Rows from block 3 of the image encoder of a small image captioner, named by matrix and row number. Rows with one number belong to one neuron. Each number is 500 + 40 x the weight over its row's rms, rounded and kept within 0 to 999. All counts start at 0. Numbers have three digits each. After the name is the row's rms in percent of the matrix's.
After each neuron's rows are labels from the 100 images, of 14976, where the neuron reaches its largest size: "peak at" is the part of the image that holds the peak. Only what is clearly more common there than usual is listed. The data: simulated telescope pictures of galaxies. In brackets: how many of the 100.
# gate: MLP gate (encoder.blocks.3.mlp.gate.weight, 384x192), inputs 64-127
# fc1: MLP up (encoder.blocks.3.mlp.fc1.weight, 384x192), inputs 64-127
# fc2: MLP down (encoder.blocks.3.mlp.fc2.weight, 192x384, transposed), outputs 64-127

gate.248 101:500450500411492447500591500479485588435554487500478482500494561500490489500500500500567436500507528447473500569492514475500500522561500544500467526579500533485505468478569454531454536509555406
fc1.248 107:522494559410539426477561460521416454523500580500458416500563475488444491492502557536530562500588500500500500518500465547500449500437476500500460500470500500614473396442500403565477467500425428
fc2.248 110:534531500519553500500456545500477509518532458393456435500474540500500522555536500498498609502500500500547500500496438500500583475449549569500475476484444505500500490500472500524500500482494465
peak at: middle right (26)

gate.376 107:497500500462526503467500493500546477491492500500485539528500507474507482484500484500545478500538500472569500500500500462415500462545460611500500476555502500500509500501479500500500507507557500
fc1.376 108:460445500521500428565551487454500515470500572500500409442452472500517500449500544482548561479397585505502500539436500500526500555514462500500512524412469500449500462489510556500446503579528471
fc2.376 107:515514515500500500503444479500425516546406500474566425450496541558500500499444524544590466510446458501537484500500500463523480500563525500425500486390493493483500510500500500491522558528423523
peak at: top left (46)

gate.309 102:500427500493469500521500568500500527537500500575500515571554434585500500500474470517456546471446500454526433500479427562526495450500501500449463546500500526500476500500411488500624500534415465
fc1.309 093:547462527611488500520535608529543500583579499500544546595500500500487500500500500491471534500500500500500423500417460503533527445500522468507500500434518500507477500505363468478500534484500528
fc2.309 099:409500500481500500563500448546500442465446500500403500554495543500444527443460534500477562483472424492558500500500500500461518559541500515529512500500436462442500511481529474549465549500500606
peak at: middle left (74)

gate.70 106:500478464541500563500499533478534500500411523500454544500500529549424473495569516500659500471522521483500500530449477500561549461500614500457500589510444504420500547553555559500476406412422536
fc1.70 099:436553400498486591557479508500500551471500500500500548486500479500434532432577500434509500553544509458500549524466436484500500500516495512500554500509500500485494432439550402429500557440525502
fc2.70 109:500527500538500545521464500535500522500429546500456444526500564617526500571454505490500495500500496500500545500500533572525486579538558524515428424380533513507464555430500526500499500480471511
peak at: middle right (35)

gate.295 100:500524455531510518500500447500500472552479500575528562531514608429500500495410507500513434422440529605500531547557500500500500579506562571449426548500500450500460571500530500579534502500505500
fc1.295 099:517500500529546425461518472454458422538419570540466515572500535435612481451500500455500557552500564510439500516460500477461518500500500468422509483446500500536477460516455500495443500545500476
fc2.295 099:527465583500516504500555449500500509445544458458500541406539493489468536503500564500518500471497500386500451500538514500529565500475500500500463445533485541500481545500488500490572500560500430
peak at: top right (72)

gate.303 097:500439421500555449469500449501482451558500489500546575462463486490466500500576448500592500522456500436500483475523401500515491433500483548492449500466528572433469500505500539500464543445446537
fc1.303 093:628500500540486508542543427514400500500500500487500500511500471560434512444474500583490550452466553480493538453500509450407461503533543464490532500457481500500553490515487544500472542559574415
fc2.303 095:493536454438500500416462505500520500492503444500517500500500494516488539451519528423488500458489490447500528540521500500599472552570466457500530466434414549560437431559545500491505412425501531
peak at: middle right (29)

gate.5 097:458548477460545433572500582551484488500500550472500469486500472500500479530504569500515500461517575544503500433581491476519445515455474602476598470491562500500500500459619577400455487529505571
fc1.5 101:478500472517605448454500543511507412500558524428500500493543514541488496555500500500473450561561521479500489521463522451593500520500500461543550500489557500540545469423454480500483507500480476
fc2.5 100:522500500548456461500557493553468557481546500477414444534500436518597526507482431542500500500593500484500477500498533515461528500500479397500500461515500537500453489563500533444546472490494403
peak at: bottom right (39); centre (31)

gate.27 105:567481500500480500500412414547593468500508438500523490500500417478510544500504462529539484497432538533447500496500428462413476500500445445514500476524437443500513500455507500461500438512442443
fc1.27 101:500544444571510544554531500544552483475447501500516500601465500494539420545500500500536511527500500523500455491443500500500423500500567500527449437538537500503543503512500545500530500475475419
fc2.27 096:500489552500466500455514535500496500516500446550500534581568500433477500407559502546481497534521500500500503527583552549500546560475563427500545434532500404500551500500500417500500500544478551
peak at: centre (45)

gate.25 099:395527518500448454487549570500566500440587500490439500553545484435500526500493500404526500508521500500500500456500500500500575526564483468500500542555517500500500479453500500539500487572571500
fc1.25 102:500532500496545500516500546597500492517553500493452552512448500479500483581500570532424500500476500500513474500451500500463529500500500529429461500536500534591500431514462465455551455500483500
fc2.25 090:384530523600500423517500500500444466493500474468500500476500452425481500466500500450452487543521424577500449500557500521526500539534500548449500480500502449518533450532500392500500514500463483
peak at: bottom right (44)

gate.178 103:500500500500430500497529500430500486476500500542542413500531500415511474458500500500455473454473455480464582463548500525517500405532452500492500500555533461572500468510495485500500500500500517
fc1.178 104:504500500569473500568500437500440544513500485476500548524529487544483500488486388412544446500529547500552490440462515398500500461510440448479500523564511500500500500503570502462563478468533479
fc2.178 092:500537500421500490508440518516423500500554500520562501509563451455500463553500478546449487419500542439509500556506500462500546467500452480448571514500484531500568549451500530500510543454444526
peak at: centre (33); top centre (26)

gate.298 097:500500500549500524496500543500463500483508500446520439466500565515485515500500450536486489512446500560532540500422534527500519448500457619500446500533500516500494582491445522522550536429555454
fc1.298 091:500455500500547500499523500548425535500500500500500462471474454541463530478562564500433462526448500530500548500538447518460539500586493471421468532500485543413500500562499500516565500443529449
fc2.298 094:418541500465500417549469500500441535544500523473463530500502394500500500453531484487527500500511520500448417500543543540527555485529523500482477500500500500500500570500566514526448450500416500
peak at: bottom centre (39); top centre (25)

gate.177 107:521500587484491500500605492465519571448458500459566434538484549491430449436526489500622496500451420542433500436435428493519567532565491524500552500462500519534461510500500496437484500500573459
fc1.177 097:505398494495500500475429587500476555500441559504500500526500409448500457541500500433500441546500528554540491555533500557455478499500495500500500421500507456470511601500463500487494480499497503
fc2.177 101:385500522497469443500441434467519500392500533500485528500468500459460459500480481515534372465500533492481541500527500478500500500569519500510473436400500489500546444521491534558534473500500536
peak at: bottom centre (36)

gate.244 096:548568537467500444539585539522572524500500600464503554495424500577560500439464500558500548513485496556594517453433529500563500419576500500500500500500507508465500481425500515477587482556522500
fc1.244 094:490479500500500515568448451403500501475500520487479581500500500500500500500500393500535500500515500511500594500601514474500500500531500532500402585500500450500500526466602494468500522550550411
fc2.244 109:500501467469536510528433500578474495500525526432534468436483469500576491492500603435464514425500483496469449500475500500511527484512527511500539564567490528500500428500500525464492551408456563
peak at: middle left (30)

gate.253 102:486500417500500486511461541493541500506584359499500497500457546458484450463449546500500494527499460526433500533530483586505500511487500473435500552500500562431500547456510479456500500485500440
fc1.253 106:400514427500532418538538500499503503514500431463451480541532395500500458568458520500544500523516452443500500500500511483500532484552473456451464495550513500477500531500496485500491515500500479
fc2.253 095:409583394483442468500549512558528500589500530500543555528434463500450500500515463408523500500533500500525389500542477525577530480447480567577500500524435500576518478500500500500496500500496500
peak at: bottom centre (50); middle left (37)

gate.308 091:500463481500469503437500500500462465525473428511500480429500534569500503458550500500500551482500500518575546464500512566500536541573472453502500631500535422517542500500611393456500500498536437
fc1.308 096:468465490500500500522525472455508502541483500530535503500436500520500586500500491500478410554527663500502500459546500448485500500500500500438500500524500500500572588500568435497552500499540468
fc2.308 100:479413477476462573528425500447414500424500495475506504553500440502594539506451500490463484547525526527500453493595522510503499500500507543500494545588525414500460500461500500482500500524529556
peak at: bottom right (39)

gate.204 099:500446413630520416553541424546566456500539498482520486496487485616477491492520540524500563528540500500469500578509519500500510441500449501383429447520500537475577515529500543500507519426561486
fc1.204 092:500500500505431474463500514500445527505500500500487500508461500524522488470548510451500409536413486500484434506534561543515503500500542442500602500463500436503546436500542489474500605500539476
fc2.204 097:500462455555554471534432464500573503554500519500447500500550500521549522519543531447456538500554585460500478375548486448500470513500441466422420521500500593500465438451455562457458450461558500
peak at: top centre (35)

gate.277 098:500453482511430500438516500620500500519500501500500511531494507558500503500524575542576500491511461500509520500466500438500461500500529489525497560555527559467530445563497500437494530546500500
fc1.277 093:500466439511480456528558458500500500505458500500500400519500500500437500426527558552500500500433606531460556557541528526459500500499537500553473500437500501528475500448484468598532547500536436
fc2.277 103:511500500500548518517365546500477465499510500529473500512512500554568500500500478474500475500568579477401419394473500510586500503461555498485445491470483570500439526500467494542468401578500478
peak at: bottom right (33); bottom centre (31)

gate.180 100:496505500549500455490562499538500432500538478494420500550506533456591469500571500500500500548500500431529552465500500488502570504507500500500464485482500544535455538476516586559414418476500500
fc1.180 101:486466500500500446550455555453484490563438560562517430526500500526516500500500500500500575543500482500437495500489549522531515511561519478462500507532565500489600430520500503586459420408558487
fc2.180 099:523500460490500444500500465545486544500500500471500476524539516509466467500500500500576471500480400500532500416559500392554500450500531530527515521592486490550496500539474500500438607457500472
peak at: middle right (41)

gate.151 097:398547488551470436466522500500500500500494536500475446500518500500500500500481544442500413504570512516522410512475501505489421476427476500404500480444553560420500522569546500524459515513497554
fc1.151 109:539500561451469554500492547523474533456496500471500566500517548508477576500500564589592535550496580500521578500444500500484486457469456464510528500486465471470559488577500499500526580500517473
fc2.151 089:543500522578489504458505460500570521500474500500500412467500432562560531500534500500538509449447410554521500456500500520500529490529517445416455465614431520540487500493475500500500453500492596
peak at: bottom centre (25)

gate.42 105:500500485500520553489500474500500500463472509588502447493510450438500500550466526500500400513500579500475449500544489500479500531419500411500503460500500451541500504555477553500544549447500478
fc1.42 103:500553581410500498435426500500500488456521467500500512500484580493419498529425517542388476453500487484562424500500500500590491441535539473530500574458500510529500493479472500500500500510501459
fc2.42 108:447548493506440508476542500472498569547468500457522551448500500576450523445470470500500473500540523519579530513529500459548489471449500484580539500544500625500490530500500500500517500500500536
peak at: bottom left (46)

gate.352 105:486500500536500460464447569563529496444500516502500544448453491500526484387500530500500500451455548500525469459565556500473500500500539516500441434500510432500500444534500578489471430564500538
fc1.352 103:471500561500414555434500500543515483616500552585574467500546500469477492463500555460510500528515430497500500568500500481500559623520467500500556500522507437475500518500481500564500470510459500
fc2.352 100:441318481500500500467500516556536544489548500518500500562530541500559472500447447456471500500551500500546524486555489485489500451574500527465429500539554519500500536500500500518505504500468500
peak at: top left (32)

gate.251 091:479481534586500500405500468472500567534500540598500447500491500545500500584416500500421500500492514500486500500505431500528483488494500551449500492557500460500526441500508455500500480559500477
fc1.251 098:471479500462489500444500538543476500566469500471403500500452500477505587469500443500565500463563527510500621500445500500500500431500432533500509488526590492480443500512557561553500469480500436
fc2.251 103:500500471500534524500495500434500500555512584562562477554442453455500568432526500500497500468554500562447442505500500499462469447500498500453511452572502500500587500537543435426497500534408563
peak at: top right (32)

gate.237 101:492568500500538500546595440486482495435500481500581550520546490408531585500557549500454541444454484447547500500508500548500500497522479500527408500506500582500497577500570544413461500500530500
fc1.237 096:549500548602500528448464453508500519500513557410565500501508438427476500500414495500453590500547500482434500500510381500500500452442493500450502515490495500435500521487500513519500526565466600
fc2.237 117:536441467512500473452609500606473474561436535500500496515439463500495515510500538405580465560500500481546465547560500497494500537490500500494500481439507572500525500448464557500497500505500483
peak at: top left (47)

gate.160 088:500488478493487517500444500413558547500500525512460488542500514566473500415486476541500443500427435442500500487500525521478505500452500441461450549615482476503500500480402523505454467566438508
fc1.160 110:445500487427480500463518486487461494500404556500565445510473460500529506450489544491500420502492500483500488491500500414500500546444500500474500506500455417500532571426471503449479497453478530
fc2.160 092:482507498500500500533469500516454443431500500538516489500472500523579500420516487500500552492512559478534500541563481468489514557500596458463500427500556511500417471522556530506500483500500394
peak at: bottom right (55)

gate.297 093:559532575530441500442500500526609442500500466491485487461529534451438500435579534469500500435558615531424500500500536453451500432534495375456580500597515500500500500519496500449473500500477500
fc1.297 105:523547435435500555500500452500494559400411509566473500458529418500579585500509500500443518504500500509500516468519526500500488467556500504514552500480522469500561474611460540545596500521563473
fc2.297 105:538499538572454473484500536500438490438585531500463534450531588464463548475557526448510454484494501500549427535463500601500500500550483444446551500491500500451514496479565584500500500478519522
peak at: bottom centre (26)

gate.368 091:545506507591513500500503500500500527437473500500517538533447482500483538507535500466500482500509500536552595579500498434500500500500585554511450546467424489448528500500593480500529500451542540
fc1.368 101:500500473500435520569465500500606478449527500524500500469526476459428500451581423437500481500500440481585526500583522389510538500500500429439484500435513460500567500535450511500459500500455500
fc2.368 094:543455500438538501500500476511600500519500562514458503446539500452496533525477527453465514541421500544507461507500500534444518500573521555461507446482524478477564465523462500503526546500549500
peak at: bottom right (76)

gate.233 107:556493500521474488426500463500461500470500500493500512500516527500500500501449529498500492535538407572500531500579477568506500545500485500431525526531453500500532455465500500500553440500500500
fc1.233 103:547507632496521523500532432501419500500547500552462500575500509509523505500481472537404532500502500512464506484500526464583512462475437465484455500500500461474506500463468553481500559488566421
fc2.233 102:471534486500498469550571447530511534550462443500475464498500513557543380546500487451542500500479436464498547565500444415500500468500494502457500404566418532471573564523455500500555515500535530
peak at: middle left (31)

gate.336 091:500570500500513500530500487500531508533500512423500500545489528533540500605496500460559447543477477510500506521427454461527498500500500500556443500500511500419477500452571443500500500500478483
fc1.336 098:500500474500483456500572460461558492500500500424519598538500534483461500551485430474432455478486500574603500433460521470416437557573563537471500505500500457500419500589500573500507500456403417
fc2.336 091:532484416494500500548424481577448538457500430500496500596500500412531604397591468516459500451415576445470463500394539500500446522500489500555491513524538500460500500544500496500419500557523600
peak at: middle right (40); centre (37)

gate.343 098:441536500500511500468521549474541457476552509500559500500510549429433480500531466409500500534582500495434479556500467483500458463500527605534479500500500500466465491500500569439477541583434500
fc1.343 098:540500518504472498443509387492406448482490518503500431517483500493483554500500528491618500463479514533467500486469472565500549531500500512465527500526458398500450415500500442528531505500500542
fc2.343 091:500522561427500501448554500560403456555556500480480500448528518598458558500488500500500530524478563437500586432500488500551500500510543545469582406446500541500500552538548499500412477500438511
peak at: middle right (33)

gate.55 102:528500492418496500500500438508545500455500500574479500471496500539442500574500478500497413484459549409458547511483500462559482500554525500467481468467500483459500547544500490500500500463519479
fc1.55 107:450466500500501500521493500515502459500489530477500500541508450493586453500500500500500503528458500504471555500445458559445500500511586579580411508500526590556580549500468560453460485444513537
fc2.55 101:500481547522537500500500500482556483469470465500591527494545500500500426538453500526501500397500483472500484466503502435571489556463453468513500500485500500487386425484500500452501500584530500
peak at: middle right (25)

gate.40 105:500500500492526496495500472548500500510436546500588500500500527558596533455500490506496500500527524547422500436483458497567513532424445500608500482559448556424471500537512555458421441500558440
fc1.40 090:410481484500518500483485500424500448522485471538537538461500405500450500429500542500500483500500520411500612500500500440549507556500478548529552500500417471500500449472531500485479500470487500
fc2.40 099:578500500500362602514517551484500500500491577525500500521500534500546565443500500485500501417428500500479413545426548500456500500507500500500464483436500500460416500507486428434500500505544528
peak at: bottom right (46); bottom centre (25)

gate.17 103:500500591542481527422490521421500416504540457456462500500455504500510500526480540500588445510443510504560503537450465563577500500544500500500585518522541600498527539514515538441558500474545557
fc1.17 098:531593536500554538474450500543500503500500500500491431500500541502500571500500465500500548500428455469480472500500500500479500468541463500450544515500500503546479437500570500542494500551462396
fc2.17 089:481500500534500487500474562469390500489415490579500500423500500467500528510444477514578500500419523569642459500540500497528545451491500493500500538460489614434577547468491500470500500555575467
peak at: bottom centre (42)

gate.20 093:531592560518500500500548567524545533500520500469464398511442500499419484466579485461566478508471500486521500486500500567435565500468473500421500460500500500500500488565483525500500524568559500
fc1.20 097:500513415540529540515542500500500492500540535539500500465539464493455500543449456445409567500500500500503500500500476507500466556450500479492549559501540500500500525448549554565563494500500530
fc2.20 099:500474554500505500480455508424503500445500500501500612562561440500473537456479449500567500482500521459444500487531500522554550551517500576457458500500500515500488500542500475481500500500469493
peak at: bottom centre (25)

gate.377 088:500490477523500621510487496397481569444374500531500500449447500569498514530466522516436500465628500475461481610461532500506489464455500500407558464458526489394500554508461500485465500497500505
fc1.377 093:500576560500444435514537581547499500442500500520500500473500535500420420468428520478500500500456533510572502433500433538545416541535548500500574458562605500500500593560509500566475629549529500
fc2.377 105:500500500500437471500520503559555500500500522414526500500530500442500454540532395520500547491529524490525500473492565500524459578500505547500500526452560500495549488591433558500610500500397427
peak at: middle right (25)

gate.344 101:554582449523439439478515500493481500501580500482432547516500485500454497532500500445500500479511627468504500541545453508551498477477439520500497525500480400525512513406545464562458420500453469
fc1.344 102:512500473480507500533525524456500500531459556473500487500500518500557450500500526475564538450452527569534481500561546486500425500500500549570444455500556500469507446418500500528476509465454494
fc2.344 105:526441500500569496596492519500500500512420500500519480486542519486498456577500455544407541544500570518475448457547519500500500500502501500500547518501467500500450524531514542474436512507492500
peak at: top centre (28)

gate.8 093:566500543500560450500587474500465497503500500500500500447500441446543536500525532422486425417500489500500602500528500505489467378545481467511548500500500500541500523500439535500500469500529541
fc1.8 104:457496500460500471500531512532500531500555500458574502475478470500384489551402500530500481500500546527437458500552500500442500540500509500437525542474581500500451476444550517500490499417500457
fc2.8 108:500436500428451482517500456555500465486481490448500452496455500531537500573537500511547543370552500450618518538549413500500480500494467530546500452529511473559567500416485541478536500538500483
peak at: bottom centre (54)

gate.65 107:545500500500401382538500507500452500478498500428456500500500510490452551486450500553487500514500521516500500536586492421500500507432471528522489478507554500500587448478439500595500477554429500
fc1.65 108:395500500573528565504500500500476489500441414454421549500524438517500421551504478467414500511459515508485500470500516545471465500500500566509500492500570500491468500514437543515496550468509499
fc2.65 104:495500500500513461568479505538512566478566541569500468500478501500523500473468495438500461538419534432599525453500500500493564565558451398500500571580431468485419500486587466451500437493500500
peak at: bottom centre (39)

gate.229 104:500494500468541500479416522500523500534500473564500449457547453572521455534535500500566500443500545529464500500527590492488500500500482500500534512507559500500429500506497500538538500501500500
fc1.229 095:427500485545478435563522451585517524528500420548519500500583558486428511500494559490404500604436535500459534500500500470436537567421440500578551521500543467500511423500500609426464500456400500
fc2.229 099:550461453421513480500407481557534549500530500500607477466520476469533500500500460500422500537491500441500561446519438533500494500485573537421510500500531500471500543480434550456500483500466500
peak at: middle right (27)

gate.217 104:500419534531431460459500514500548465453585564492467500465493491500488500531549513496423429476500540462500540500479490535500434500500485560500517428534500529505551500500419537571480527583474481
fc1.217 107:488500500500549513441468493420500453506500522500534483500611529505500577535504517500565500500458500569562533585459499420467500462496463500426471500500500491461519540520500506576500500456500500
fc2.217 119:500552435383510490500544511383480464452492479467564445500500515491487508527486555500528500533500500500424500545500517500509521481463546462515528445500554500534562543483587488446583476500543546
peak at: top left (37)

gate.218 105:500500479500442500469482500429531565478500500500461500552528471452484461517494444448590437555560533539482448493434500493551536557541535533526500500551501500500500500500520500476500534471500484
fc1.218 100:557478500479609436500451516468392526481500431475500518513450553458510517500438587500500500525485451500533438511500500402508455420438443477463500518521500500473453555474500473447472515500475453
fc2.218 106:454498562500426528553557453500500461552573500500500550539534576520491500523400545476500528500500437506500566500514532435500472542469541451584500500495500500443483500582532472482500531540468421
peak at: top centre (28)

gate.265 092:533521550500541493435478500444440500500514436452500498500535420440500500500466509500435497500438500462571526513474500517396500500542498529498420537500492500500444500545500506420445545500500500
fc1.265 104:436407500500538513464500553436423454500500544501547500495500435518508565500435537500446500537435487441504500481404500500515511393500500500500474534483429459538500463554500500480478524477467466
fc2.265 098:527500547549499462500500459500480540500543482519500605467489507506492500488521446465606535500513500500544500479535506500456500546500536525407519431460500546441490439447500500500478595437580500
peak at: bottom left (40)

gate.241 105:500500562536500500475522500500575584414562444535480500500575500500526569484500503544500500481467457503496500500500504531462430561500501558500519464500500474452469501500515500500500407499492516
fc1.241 101:510545500507500500463463500538572453406500527500500568430457500537500410487487500447500458422451396543471528530500500557500500565448532524530482457431418491541451560410569537554529436500500478
fc2.241 102:462468500487448543549500500463451500502562474431500500548440550404512495500500470500444498500453500485532500563500482504500500460525490485499500500500459509407561553485525480500445467544563500
peak at: bottom right (36); top left (35)

gate.322 101:536469545478500485543457470506500619500537520525559446500500537534458500410593541427500500584465500471521521433526529544500502500458553500408516419471529500428531467551506443549500452501539527
fc1.322 105:569500500486496489526527517500464465504474500590496493503529534563500500455554500473486500571559449490428500610543521458463505500514500455483518500557500534499451569434527458500500535585527500
fc2.322 099:429523555593471438496500537451500473500459502532500500500495391450500419478500522504467500507500500500500467500546442473500567515500511577500520542582534477457500609556495516521460500566559500
peak at: middle right (31)

gate.274 091:500433500500541500563581481500433464500491541500570452500459500500544500500451540500500500432476536500496474500553552533443500500527436500480479497549491500545591446504495500495500483440500452
fc1.274 090:500551496500500392476500538524394500469500500434496516488500530500534559469406475500452485479500544492431494500500448500453500500524475509500500430500495525500500631500424500557502500553531537
fc2.274 097:547500530504517500500500400570498473541500500500558500419500500441507500564500514500543500457571486566494527500500472485562460481508477473540500493500522500555463413477500500500587469500551508
peak at: top right (50)

gate.50 093:487581558462455478555500500500575500434506461570500528500481485431500500492500472515495500593500500523500500500432463488500546500492500477500476521495500500482517524500470505551477521520503500
fc1.50 105:488546419556412474500500445480525500500536500471500500455500534438500518500532578500451492500493500565465516466482500500572500500477500543476511443534460456500440518500476500423551500548500515
fc2.50 105:500511500462500623472552500640447457459561500500582500512563465401516527500507500439500500509490489518524535592458524542500500500500458432500500432459497535500554500460523500509569500463470500
peak at: top right (44)

gate.68 100:653500500466520457500506500500500494500451500500467500500457500486500458500551500582500451500455541545500537483534500445500500500461559456500505512452542452492423465496420489460568500469492542
fc1.68 098:578500524500513564500425484451468500555500521550432500551468421417469471568500544587465498500457500466521504500526434500476514465500530539536531500461510477500499527506424447500484405522500528
fc2.68 106:465450430462462500443580443500455500547500474427500557500468547523556500559528474509568516529503532500581550610508500520457511479542464543500500500500447564500452531524500500609500517436500451
peak at: bottom left (44); top left (35)

gate.310 101:473421500500507560510566509530420500464500548505500423500500500439571439541461544523430439561392495510500450440408448538495463514500552503446512517590500500481500477442500451477500573420452520
fc1.310 100:490500500569557554529561479505500545470500500489447456526572500447520524495500500507500501500500457467516528541584506466471532500555500521466546533477490485500500500516493556478425503518603562
fc2.310 105:500443500564527446491509520417462500500504500575500520500522500516466412478494468571424455485426459545385454441438459558500500601500473468442500500487500435567511433429486537529486459568526510
peak at: bottom right (38)

gate.34 097:500419450403493408500500468500535500507527500500515559500441500522533557475467546494584439547447500491480500456553405500584500535556507499441449500493548500498500500511478508500498506500550500
fc1.34 089:500500500500441479520532500550601500411546500537546500500500508511461500479472518500545500500500472449413449453527496529500392519588548500500481500500510500481465507576496462506500500518437415
fc2.34 105:451517450456490467500500437579524540500528569500509500473581500409513500479467533521500531492515500507521526400567500563500480500500454450552601448583447493471485490482449568500472500443446449
peak at: bottom centre (27)

gate.54 097:431446541500450499423500438428537460500445474419500421500622476475500500500448500500567500500591430500491449500500550589521500481500556539547564443535509547508434477478534481472465572441480500
fc1.54 103:479492486445444519451500500487537491454415536546548453500536548534543500534439492562481549561517562590487517437543521481514500445506427540500495490500489464500520440473570568500502500494463475
fc2.54 105:500513545502605500501500457582487426461535500480500472528457532430493491500473458447506500440567547529454473440576500594485461500473594500458517500537530587500496592543410498515478500513442614
peak at: middle right (34)

gate.1 100:486496436444500451547500500500500491490485453462542500500496500579500500500536500464500500565417500538552451519667500443418500554552576467500500472535506500511560467545500468500500500513523489
fc1.1 090:531500541425500500500500476405500509495500397626434466544431568543500551517511469554502475500500495440601500584528500500484457469500530500516500500508448513526550474423491440439480460500455485
fc2.1 094:475500488500559500466453505474500500500500444500433488434465640500537555441477488500500547520543500475500500534443500562500500424497487537569549563487498412500500501500591508528547531500428535
peak at: bottom right (38)